From a checkpoint of a small self-supervised image encoder.
Data: trained on analogue clock faces, 195000 training examples, 23.9 epochs.
Rows from block 12, named by matrix and row number. Rows with one number belong to one channel. Each number is 200 + 30 x the weight over its row's rms, rounded and kept within 0 to 999. All counts start at 0. After the name is the row's rms in percent of the matrix's.
# sq0: squeeze pointwise conv (model.blocks.12.sq.0.weight, 72x288x1x1), inputs 252-287
# e30: expand 3x3 conv (model.blocks.12.e3.0.weight, 144x72x3x3, transposed), outputs 30-34, a 3x3 kernel for each
sq0.8,147,203,189,217,245,207,252,177,205,227,218,194,232,166,236,206,244,153,243,193,247,243,224,172,170,186,225,239,234,224,252,210,205,209,231,248,193
e30.8,073,190,192,200,199,182,197,191,192,191,181,181,183,183,178,188,186,168,174,219,218,218,212,217,214,216,224,215,203,198,190,200,186,200,200,201,193,229,225,222,229,231,234,232,224,231
sq0.9,095,211,147,209,213,191,149,191,199,159,175,193,165,154,222,136,207,189,161,203,211,182,188,233,218,182,173,156,221,211,174,186,190,230,203,245,245
e30.9,114,158,122,204,208,136,158,194,174,179,181,176,234,186,177,188,187,152,181,220,260,216,204,177,167,181,200,157,186,200,192,171,194,174,198,194,186,196,188,199,225,259,231,159,221,159
sq0.10,089,200,219,210,212,201,159,201,167,201,157,188,166,177,205,183,207,173,156,222,208,170,149,206,183,216,177,204,207,151,169,201,211,192,172,216,234
e30.10,094,213,267,224,216,127,227,198,125,183,162,195,204,203,180,189,216,180,238,233,205,172,226,189,175,164,208,182,193,263,185,222,248,214,188,192,159,200,185,198,230,218,154,192,167,183
sq0.11,082,205,159,128,190,203,235,226,178,226,192,164,194,217,202,164,180,205,177,171,196,189,230,211,198,212,220,195,191,207,222,226,186,165,190,176,190
e30.11,099,184,195,181,187,228,191,166,188,182,211,222,204,201,228,179,187,223,189,182,198,181,219,227,199,181,204,200,168,122,155,183,193,190,234,216,224,197,198,184,191,235,217,191,208,142
sq0.12,078,129,238,217,199,174,218,166,210,164,175,169,194,201,169,213,261,209,246,175,162,187,236,214,193,202,203,198,218,189,184,147,181,163,187,180,224
e30.12,096,210,203,194,201,220,200,194,166,213,196,167,208,193,175,209,211,170,188,176,219,200,209,286,185,186,127,184,196,229,202,186,211,180,206,179,192,172,147,193,240,246,240,203,170,201
sq0.13,101,181,188,224,198,168,207,179,236,195,162,195,229,205,185,202,212,193,206,175,214,215,210,183,179,209,207,196,182,219,170,153,214,181,196,201,194
e30.13,094,227,159,202,200,172,199,229,187,211,201,206,161,226,143,216,196,194,182,194,186,171,185,252,129,153,167,190,190,160,142,166,196,155,192,224,189,224,192,183,186,179,155,191,179,247
sq0.14,101,234,199,237,185,197,204,162,194,198,214,136,231,141,204,213,221,187,204,178,208,231,183,193,195,190,196,196,193,243,196,193,202,206,213,208,220
e30.14,096,218,143,204,198,187,226,202,238,237,216,211,185,191,180,184,217,201,176,176,122,157,190,244,183,200,174,206,151,164,132,199,218,180,195,228,192,219,184,240,177,158,195,203,199,167
sq0.15,145,221,214,229,199,223,192,189,205,219,225,192,249,141,240,226,214,198,217,184,208,247,235,176,203,203,212,230,201,176,181,190,229,212,219,210,168
e30.15,080,201,155,213,186,206,207,232,252,254,193,210,139,239,176,215,207,215,173,189,165,173,211,338,211,224,188,208,169,167,158,189,232,201,227,275,209,200,244,237,168,186,210,224,232,214
sq0.16,082,213,203,182,149,197,204,185,178,175,174,192,196,232,184,239,200,198,199,191,174,183,158,139,159,174,217,216,145,182,298,197,201,193,171,119,216
e30.16,100,189,108,195,212,197,200,216,231,190,232,163,211,222,178,198,185,191,184,161,192,163,200,203,173,192,188,196,165,185,180,179,155,170,203,193,205,206,186,229,216,232,233,203,172,188
sq0.17,092,211,247,245,215,192,185,172,223,196,213,177,229,176,219,231,221,232,216,199,197,204,230,236,230,234,241,203,226,196,198,190,231,154,190,201,221
e30.17,097,198,191,188,205,202,194,233,188,243,176,247,200,200,196,205,216,222,217,197,197,225,203,291,215,211,143,196,225,203,215,232,252,271,243,236,235,223,163,154,233,255,194,189,211,224
sq0.18,090,152,200,141,214,215,199,241,199,243,203,239,194,187,159,170,196,197,203,232,163,196,211,258,234,238,176,192,262,230,198,203,182,204,175,167,168
e30.18,098,199,207,208,245,242,217,168,247,204,194,223,203,202,241,190,181,197,176,223,173,197,233,208,260,190,246,238,216,220,215,152,166,177,173,208,202,220,197,186,250,236,235,176,191,206
sq0.19,095,231,199,206,202,199,189,186,196,191,174,205,193,244,146,152,243,258,192,196,197,199,209,178,152,149,233,171,196,169,181,176,170,202,154,178,257
e30.19,108,201,226,188,234,198,209,199,184,209,207,191,205,214,209,225,203,183,214,198,242,222,238,276,216,190,207,215,182,189,200,228,222,221,189,197,209,194,165,166,221,272,214,209,196,245
sq0.20,086,183,208,221,201,224,187,170,230,201,196,207,184,195,166,190,192,266,173,205,192,165,172,184,182,223,191,163,183,200,189,195,214,156,185,184,221
e30.20,092,187,200,200,168,161,175,173,206,195,224,229,197,254,258,244,245,245,228,218,175,178,220,176,248,248,313,206,214,219,186,216,255,224,165,192,171,213,143,157,196,129,126,224,211,223
sq0.21,129,214,238,218,235,158,215,168,217,241,212,138,225,179,206,201,202,188,197,184,232,238,202,172,221,180,206,234,194,188,203,171,236,191,251,213,190
e30.21,081,186,194,187,190,187,182,215,178,191,160,193,169,174,174,153,155,192,186,197,211,224,171,165,204,186,152,201,245,211,220,212,201,222,191,177,181,239,202,217,260,214,206,213,196,218
sq0.22,097,174,213,171,150,238,260,141,189,218,194,167,183,190,190,217,191,221,167,174,191,191,162,184,238,211,238,243,169,148,229,176,233,97,189,161,190
e30.22,097,215,226,197,194,206,196,205,187,200,153,131,139,142,134,146,205,202,202,176,164,176,225,203,181,229,191,223,189,171,214,239,196,206,244,196,197,174,203,222,188,245,214,207,202,203
sq0.23,102,173,248,210,208,177,154,160,189,204,175,174,150,178,182,201,173,175,177,155,173,137,174,226,193,210,186,181,180,212,187,177,187,170,193,193,170
e30.23,088,225,241,240,185,249,194,208,215,212,194,162,206,224,224,181,182,185,167,190,240,191,208,205,210,213,213,193,186,210,205,154,200,183,185,167,188,192,183,217,245,233,217,208,227,167
sq0.24,083,181,212,202,204,220,217,171,171,223,189,185,188,213,144,188,126,207,206,194,221,172,180,197,170,191,183,183,201,176,180,186,224,182,174,176,257
e30.24,101,233,215,211,249,183,257,201,179,185,208,211,174,192,153,175,200,172,232,209,200,169,191,204,184,152,217,192,220,257,175,211,229,208,174,188,175,227,180,175,188,157,160,183,174,235
sq0.25,090,209,209,191,240,161,159,232,182,214,195,215,171,203,185,147,182,180,149,185,160,170,167,190,192,159,194,124,222,175,231,180,201,210,165,201,203
e30.25,100,214,171,238,200,228,196,198,229,166,230,220,222,238,266,208,194,227,185,157,138,176,200,227,225,219,241,214,224,211,223,211,225,247,214,183,213,132,167,182,199,226,228,205,236,152
sq0.26,183,186,193,244,226,241,192,230,228,195,226,236,245,158,235,237,223,205,249,240,212,251,237,210,209,209,224,237,243,216,214,226,209,252,253,211,217
e30.26,072,194,195,194,207,209,182,195,210,209,177,182,172,178,191,169,214,223,201,205,219,217,219,226,209,221,209,234,195,195,190,210,197,205,208,202,188,223,231,216,215,238,223,216,199,207
sq0.27,106,197,269,211,107,174,206,187,193,165,168,189,197,170,189,241,181,174,199,188,193,195,203,212,193,199,180,193,203,164,175,207,217,156,194,13,173
e30.27,125,189,155,177,228,217,233,182,210,214,189,227,188,186,176,188,212,201,179,210,255,193,207,211,223,207,181,178,192,249,180,195,216,191,226,236,188,205,156,176,186,187,172,217,159,202
sq0.28,078,232,147,199,193,184,166,194,140,193,200,242,184,204,202,180,227,213,164,236,139,180,215,210,202,213,183,196,200,221,218,203,206,227,192,172,220
e30.28,099,203,259,201,195,195,201,215,183,204,222,208,205,231,213,220,218,202,225,193,195,179,191,169,199,191,213,188,209,267,209,172,229,203,143,141,171,209,175,214,208,204,195,201,177,224
sq0.29,096,174,188,179,187,237,193,211,163,149,169,192,200,208,203,195,212,173,184,197,186,201,186,188,188,186,159,203,208,148,177,195,175,221,165,207,212
e30.29,096,194,252,196,187,185,176,183,159,169,202,260,200,204,233,186,179,201,220,225,175,210,252,156,221,218,180,195,224,258,221,232,213,234,156,134,180,210,220,202,220,197,172,214,162,176
sq0.30,091,257,204,206,180,197,179,232,172,229,202,188,164,176,182,192,222,212,182,173,179,158,227,198,219,191,173,167,191,176,230,224,143,189,178,201,209
e30.30,088,202,286,200,161,205,174,188,160,195,179,227,210,220,232,188,191,216,183,182,223,195,231,214,224,221,215,205,187,164,198,218,224,215,230,207,203,194,187,205,191,234,197,184,201,178
sq0.31,097,234,124,210,222,214,146,267,156,243,227,181,195,190,169,141,195,225,148,233,158,202,244,215,225,189,211,172,256,217,193,229,161,191,190,278,255
e30.31,112,196,203,197,200,199,174,186,201,203,182,223,199,145,184,150,168,147,164,186,172,195,208,215,198,202,216,181,168,173,177,190,196,210,200,164,191,173,171,175,190,231,220,161,245,190
sq0.32,090,144,205,228,171,158,186,207,185,216,213,207,192,206,191,229,229,221,163,163,203,202,223,169,180,141,224,218,206,189,256,144,198,194,167,211,220
e30.32,114,211,227,199,241,221,248,195,155,206,186,154,194,207,191,206,195,176,211,159,189,206,202,255,185,214,161,193,170,202,170,189,225,205,203,183,232,201,164,207,224,246,250,202,193,216
sq0.33,098,176,187,183,188,158,213,179,189,150,172,165,184,256,196,187,145,210,178,171,162,185,143,226,226,183,169,169,202,200,165,167,186,199,224,224,165
e30.33,109,187,258,188,213,214,216,207,202,230,182,234,187,240,273,238,256,205,219,216,158,167,233,184,202,188,230,171,210,173,170,254,245,228,192,211,183,193,216,225,180,204,185,186,173,201
sq0.34,103,150,222,205,215,201,191,169,215,152,176,169,231,211,206,214,204,181,218,184,192,207,206,196,194,198,170,243,205,190,180,145,247,207,202,266,201
e30.34,085,201,158,197,199,169,227,234,176,213,170,146,174,169,97,180,183,144,169,217,208,203,172,201,166,157,194,148,184,183,152,130,205,147,172,209,163,208,168,218,211,230,206,176,189,166
sq0.35,096,201,200,153,172,187,224,223,197,150,223,231,194,201,156,205,130,205,197,183,203,193,197,177,207,239,222,206,194,216,172,208,183,216,254,165,180
e30.35,107,152,158,147,219,231,206,233,258,223,188,212,191,168,172,156,174,203,183,223,183,207,210,167,213,189,223,177,170,127,179,218,175,207,212,224,210,195,202,223,171,189,210,213,197,224
sq0.36,084,174,192,172,175,147,236,181,185,149,188,197,197,253,196,188,166,191,223,191,174,201,165,187,212,200,229,194,196,207,224,232,180,197,182,192,197
e30.36,116,174,114,172,208,233,220,194,233,192,207,196,196,188,170,180,162,176,170,177,200,193,197,210,187,179,160,165,155,101,142,200,153,176,226,210,207,214,223,236,210,250,246,219,191,170
sq0.37,094,222,207,194,193,178,196,202,201,194,157,189,184,176,204,181,164,231,182,189,193,163,182,247,229,190,163,172,192,150,171,191,190,189,165,223,215
e30.37,094,167,234,187,258,199,242,141,166,212,207,237,204,243,218,216,213,177,213,210,238,183,230,270,222,159,181,221,187,217,196,235,250,243,195,227,231,268,217,187,236,280,217,167,224,228
sq0.38,108,225,228,176,190,158,212,207,180,198,180,142,205,183,158,175,192,197,166,169,245,217,214,167,257,134,189,178,174,198,219,163,235,179,188,182,197
e30.38,090,185,196,200,167,152,182,204,197,207,167,192,208,213,196,222,219,231,203,199,187,197,213,227,213,217,225,196,216,195,205,187,231,186,211,205,204,193,194,186,195,175,216,185,221,204
sq0.39,084,199,244,174,178,182,208,191,194,211,142,231,177,239,192,225,209,146,209,214,150,190,157,158,170,198,158,178,170,182,229,136,212,179,162,155,184
e30.39,102,242,240,222,169,199,149,209,205,215,212,175,192,227,228,226,209,191,202,168,166,169,221,225,223,232,212,240,192,228,167,175,209,163,175,169,190,144,172,226,187,147,184,205,173,118
sq0.40,121,158,145,195,246,182,166,201,175,256,184,178,186,167,233,122,235,199,198,150,206,204,214,181,155,158,196,155,197,216,219,181,165,159,194,248,246
e30.40,126,228,197,242,188,212,171,191,198,196,204,183,211,198,213,224,194,211,240,168,171,196,178,214,148,211,159,205,196,184,171,168,206,174,239,144,226,190,212,219,184,176,222,191,219,170
sq0.41,104,252,259,237,96,178,215,198,213,224,214,196,188,132,193,245,228,171,187,214,208,202,189,179,178,203,198,196,166,214,165,192,217,174,208,31,141
e30.41,117,224,188,200,211,210,201,214,197,182,227,189,205,195,178,198,165,177,178,188,231,173,188,202,216,185,179,246,213,244,184,177,245,216,194,215,219,228,167,191,209,191,191,194,205,209
sq0.42,099,228,147,173,215,161,187,232,193,197,208,184,207,196,194,178,208,243,168,218,164,225,239,201,264,188,172,218,211,240,191,233,198,219,243,216,190
e30.42,096,201,226,197,239,180,167,206,201,184,168,192,183,171,189,185,202,163,220,177,177,199,182,213,179,185,270,224,172,190,197,227,209,208,195,190,208,207,178,170,184,206,173,207,193,215
sq0.43,082,169,205,238,220,231,194,198,212,216,186,234,179,233,163,168,187,201,193,205,152,159,128,224,242,204,160,165,206,191,198,148,166,214,196,225,198
e30.43,095,215,282,203,150,206,166,211,176,209,181,205,188,205,242,191,199,225,218,211,207,206,232,203,230,229,228,203,233,233,207,234,254,221,176,145,153,127,213,231,187,200,205,212,190,176
sq0.44,090,150,189,229,227,130,229,182,178,260,205,179,201,207,152,190,228,261,204,231,182,204,211,242,220,235,241,211,187,205,170,189,163,184,206,210,210
e30.44,109,212,212,219,188,175,197,205,175,184,212,196,189,202,226,207,233,217,211,172,146,202,162,233,204,198,234,214,227,220,207,207,210,207,174,154,176,179,188,182,188,176,199,213,181,235
sq0.45,095,174,216,215,159,169,189,174,207,181,235,174,213,194,183,240,181,280,248,217,231,172,209,158,176,201,149,204,208,224,184,192,217,183,227,127,207
e30.45,109,179,162,166,231,210,248,204,204,177,211,212,213,217,198,196,194,166,190,222,200,151,194,182,215,214,238,217,196,206,170,213,218,216,212,237,229,250,203,210,214,173,195,205,228,205